Weights of a small image VAE: encoder depths [4, 4, 4, 4], muon at rate 0.011.
Rows from block 15 of the encoder of a small image VAE, named by matrix and row number. Rows with one number belong to one channel. Each number is 500 + 50 x the weight over its row's rms, rounded and kept within 0 to 999. All counts start at 0. Numbers have three digits each.
After each channel's rows are labels from the 100 images, of 14976, where the channel reaches its highest value: "peak on" is the class under the peak. Only what is clearly more common there than usual is listed. The data: rendered made-up planets.
# convs1: 3x3 conv (encoder.blocks.15.convs.1.weight, 216x216x3x3, standardized in use, each kernel summed), inputs 108-215
# convs2: expand pointwise conv (encoder.blocks.15.convs.2.weight, 864x216x1x1, standardized in use, transposed), outputs 108-215

convs1.71:453488550441505524586476518479509505515587427475508533490516506481553546518588435431484628500499586342521492509495508500525535514513539484439465492493537587525532508505550614424441435483462446510491445499518520433504506491490542543484483506511471486495531501463531549477491506500500514609623449551459535466468551471359401471
convs2.71:466502545506544637529479464480606451643448431468493527533642346532489506482495514585432503585529469453494414622522412508568530512512512507426451528461450535512514497503478480571556492496539487490439465431412522469527520422488522503454471510460564533480538463496539453476662517530551548536460492456448489546456512403467476493
peak on: planet

convs1.119:513485423426435493562491488594456549504489534484490521488508462482535481504508559548505439476539480626495591491569518500406498480538513497533492515478482503571488449399491498471367486417514568527485492442520466531487556517543551526608487494441502487426458463629479427463516531494524440364629494514451448533505497535460557554
convs2.119:548597479508546494505495472493466496469507503480537585528519489583551501593602482529578497638583616494557563489543582490577484492501431587595637545547436514459551383506531562543497553538597507599523439539652454406538553560562615494660449493549545546480542497580520569587577435578435495523527464558519561504504520501464529527
peak on: planet

convs1.186:484541564522514491476482278491509510514460465470477481560478561599460463479582568463448514468489489507531501474560445393542464476502500487543509505471493656514502416533526415424522560502492627498480490563521468495518512486502393514538498478518490490380559512515464444504497499501488500567599505446520485533497484546422483554
convs2.186:483440495450507475524548490483452425412466355462405549521466490446455427480400477480463497416434564426487406426511421509515487518474495516439498487560474466515426444499543486449420439476472478394451568503469490512477490396462484498432498503495497483520443449572418451467411502505468495566489523475472433406475507577519402656
peak on: planet

convs1.19:467463419438468511555532525473550512543512565479490515448518478552499515456463565542526450498501520534439519544428472512544524520486539510526488482482480613493479555494474542585518484502482430544507518462471499584489524471502463454489515484503552464505340528462495595462511524516524416570499640515540459469424583587454532491
convs2.19:465522562394436559417462454517442545552542610454430271490441549440459551476506509475499503558570457532488372467531311613582502522533436495497455500426539535536585515503566635486395495442450524584538475487453472414540589446453502503605486494540438411498510514502459496516521478484534403522501484535456533468542528485447455442
peak on: planet

convs1.59:466404528391488480565559593469520455515553484526520499534492370465550510511562414580481438499508525380489514507535478562483510494526540541543488498489486588520477467553517603428520434531469598494475451377507478511497551514495481580531511444494463491496577618514521495494468531477512547558444491503463510490510528485426413515
convs2.59:557576422509478443512485503529553526591480552506527523481545437511492490527491528471472502478560493637431531515396429470467620512457468517462485483450489479496428516504515542385548480508485376524435470505536461528544496517478504503514506420479498532492422455525410475492536413450486431459521418488515545467491515451528540568
peak on: planet

convs1.203:499503502482501520492521598524489497404574558493517517501485390549526491495548513560525498497496524513425523427505507575457480532553528560570419506490505401468525412540526470459478483535466429490481503378491501532463511491511518597480474450496539559482538515547472542520508527501528413433617483506534469533447635488443535592
convs2.203:590522525589578434435516548609586523401455579401413599550509449541453488486496509490527502426598479469499475483480485423527591458508463517464527463523479533475539488505476474536413503490453535449522519536484485462570545518465440502428482503498430365552544565514534456491528489555457559596515477542512522447525568550540431418
peak on: planet

convs1.97:465543615593599463453460431452472469452501532450461476470460604518481466466469507563465601460459513523522521500583458549619456450467542467484505466477483595494464521455457489514465538443573666453462482562483459505494421463472483521463461456508453526503542442571451513475473466476469500506660616464553468466478506513522472499
convs2.97:493478509491539424437579446392452505585471444463476502514545498482499432470518494460486464544475470465515482483435416408430514462534466479462504491537439497450584407455469407582460506532567376464497475497453492540546426560433492466425508468503475494466402546466514466300523500570477538508513465476505392471486458496476463414
peak on: planet

convs1.99:511523485533584489503472402453570478491448512498476505484494530531468507512442490543493366485494438659609446493534506434383489471484566547418539503493515432494488569443512458506492595527526429491488497391553493477540607495483629438463474576545514526523512524508504463472530515527504617630564404506586523517535387450453452529
convs2.99:491570546545481453497474435401512456624536526400527341441474536473406562508435512471520504584547489507454508560564471596485422549513438437456556541469474513482575526503450532442506514534532407572528546450477429517461565560494528505562468460569493460457494499518470483462416507494423468465397515418475449537498509456452493493
peak on: planet

convs1.15:519536428390461513503499566445506525586455453502524550452549460511487501494555595589470450469535453484502487452625476519388509522514545465565526484531480569489517525415533524580463497456508523567498522429446508592518461529527480438470518381447480520463380541411515472462503562485504466626442601470613516496488455556400498502
convs2.15:419518494469499514542555464476541452473436610593493534492495514435582492503464594615470503529612578533469563550551538449439424507567560447483520496558442517488449471503457619504509498454465448466544481543520501595537446468441509503503471569482558474515502494555578479511611539497542567534535455467447456466492532505570515523
peak on: planet

convs1.62:483598491606427426640439451485423492494533518517510460473501553529503480483529504473447510450492356499543418451573477535500464476471560461471544501512514542555502464470447503447601450553473427480453527514463484540567545482475459498541501466469466520481513463610478446501501497454455490628500498514378477472465532533426470431
convs2.62:533467460512473471454547417529544541491449574512509490428543583494503494486403530531498509540497540517468477535507445517498456476486519510484448515480537541468603406497535458454475522491533528476413608520488497498609453515551488495478549474488463573475451535507523499544565517478502614494446459445512592534567531437519499364
peak on: planet

convs1.66:510419588440497493521491505451554493508578530532527515546521466477521507510506383517466586530508542337491459500546515468500497482506457490499436485511468591535513503504487606508486397493425423448500447485497512457448454505481548501521533453505544453500531508424474498533499525536511505610505326494513491440478624388429472514
convs2.66:537440410484501360514529551508456528450490586521578531537412440475559465456501494390529503512371494517511566543512536580477521441471451488480519469461399508585416519504450673411480521471511511520575486463557538514482603508524463503509491477515532567454492531564479488544491533537596480478569543431516491559483518413536505549
peak on: planet

convs1.31:564559579594588552555461402487537445465451521448468520482524610628519517500488565466530504526522515426509533451484494441607455489494468445478529490447516473557480431465429508409482569535443464478517538490523394527503492464420483448425511481518501513589612493631483479488514477501543595539604509519453474469505506547495518470
convs2.31:499545477525543602527486467537583500583541366468548601493575551504506589482498537502506505610544520453502532492579472574515507420559488511487513495527469512567504522509576582581451526487497458535546488501527532462445455553400496501458514490511526539533483494355461493491484518529529531521479354500506547468544536521482632662
peak on: planet

convs1.63:451567549483486464532503447591513451558533471447495511479491635528496563486492500504515598500508602321574535556490499450548468458459546544474520506530523477540506478494484473439575507482480607541480461501565488482538556507507437469634473419492501517507543483537489399494446463480464563610514430496392523551500575483549503521
convs2.63:485537549554422520445531535535432527524487405475514575469540512479513519413528535527548503592498592364521497488439461380587460466541489411542431482453531515415362481496521512533585438455482537443467560480546452545517557453400496505571479501477512599525505497569494537416476520431451432475376563469507451467462450438529543483
peak on: planet

convs1.61:501511541574549530487458550480432496423511455515468478471509490586558488466468579434491536487512556391485482501496488537569522519497641503433500513499528515453486413520496553474534461446468596497465535407510521536508570520516532620512499451510504561541377635444502374567501522477473567506411397518526464483561480365471338476
convs2.61:536423470441448471443496468394543504428497564466440288511525450471470433511533514422496503512573453539489502512520391537625430563467514436514522498488531547414404506500526489491472480498442497443464538522505515520548481473547522504419460438456536428521483423502438496429423550480546439492493506469515461531499524463512439380
peak on: ring

convs1.170:487470481462527503505486542561379538458515458479508512492500373443452513485403459545482531504528438554536578515515450511403529499492575443454446516523562445504450535416469544434453564397547550479511488381447493476580504501505478603549457512465578498472567378505511465525487479510515554621508469513463528533473591499490368528
convs2.170:421604505366478749475505535511440548551439445447492460527530543458517469545494476464546502538511481588510406539484444403515454531550414490535550544498481533488482496504490567594474484495486503514451458490536492551553494546514525503422495489504478623559458533555401529448540493511576476509501497570561554451484485506514548497
peak on: ring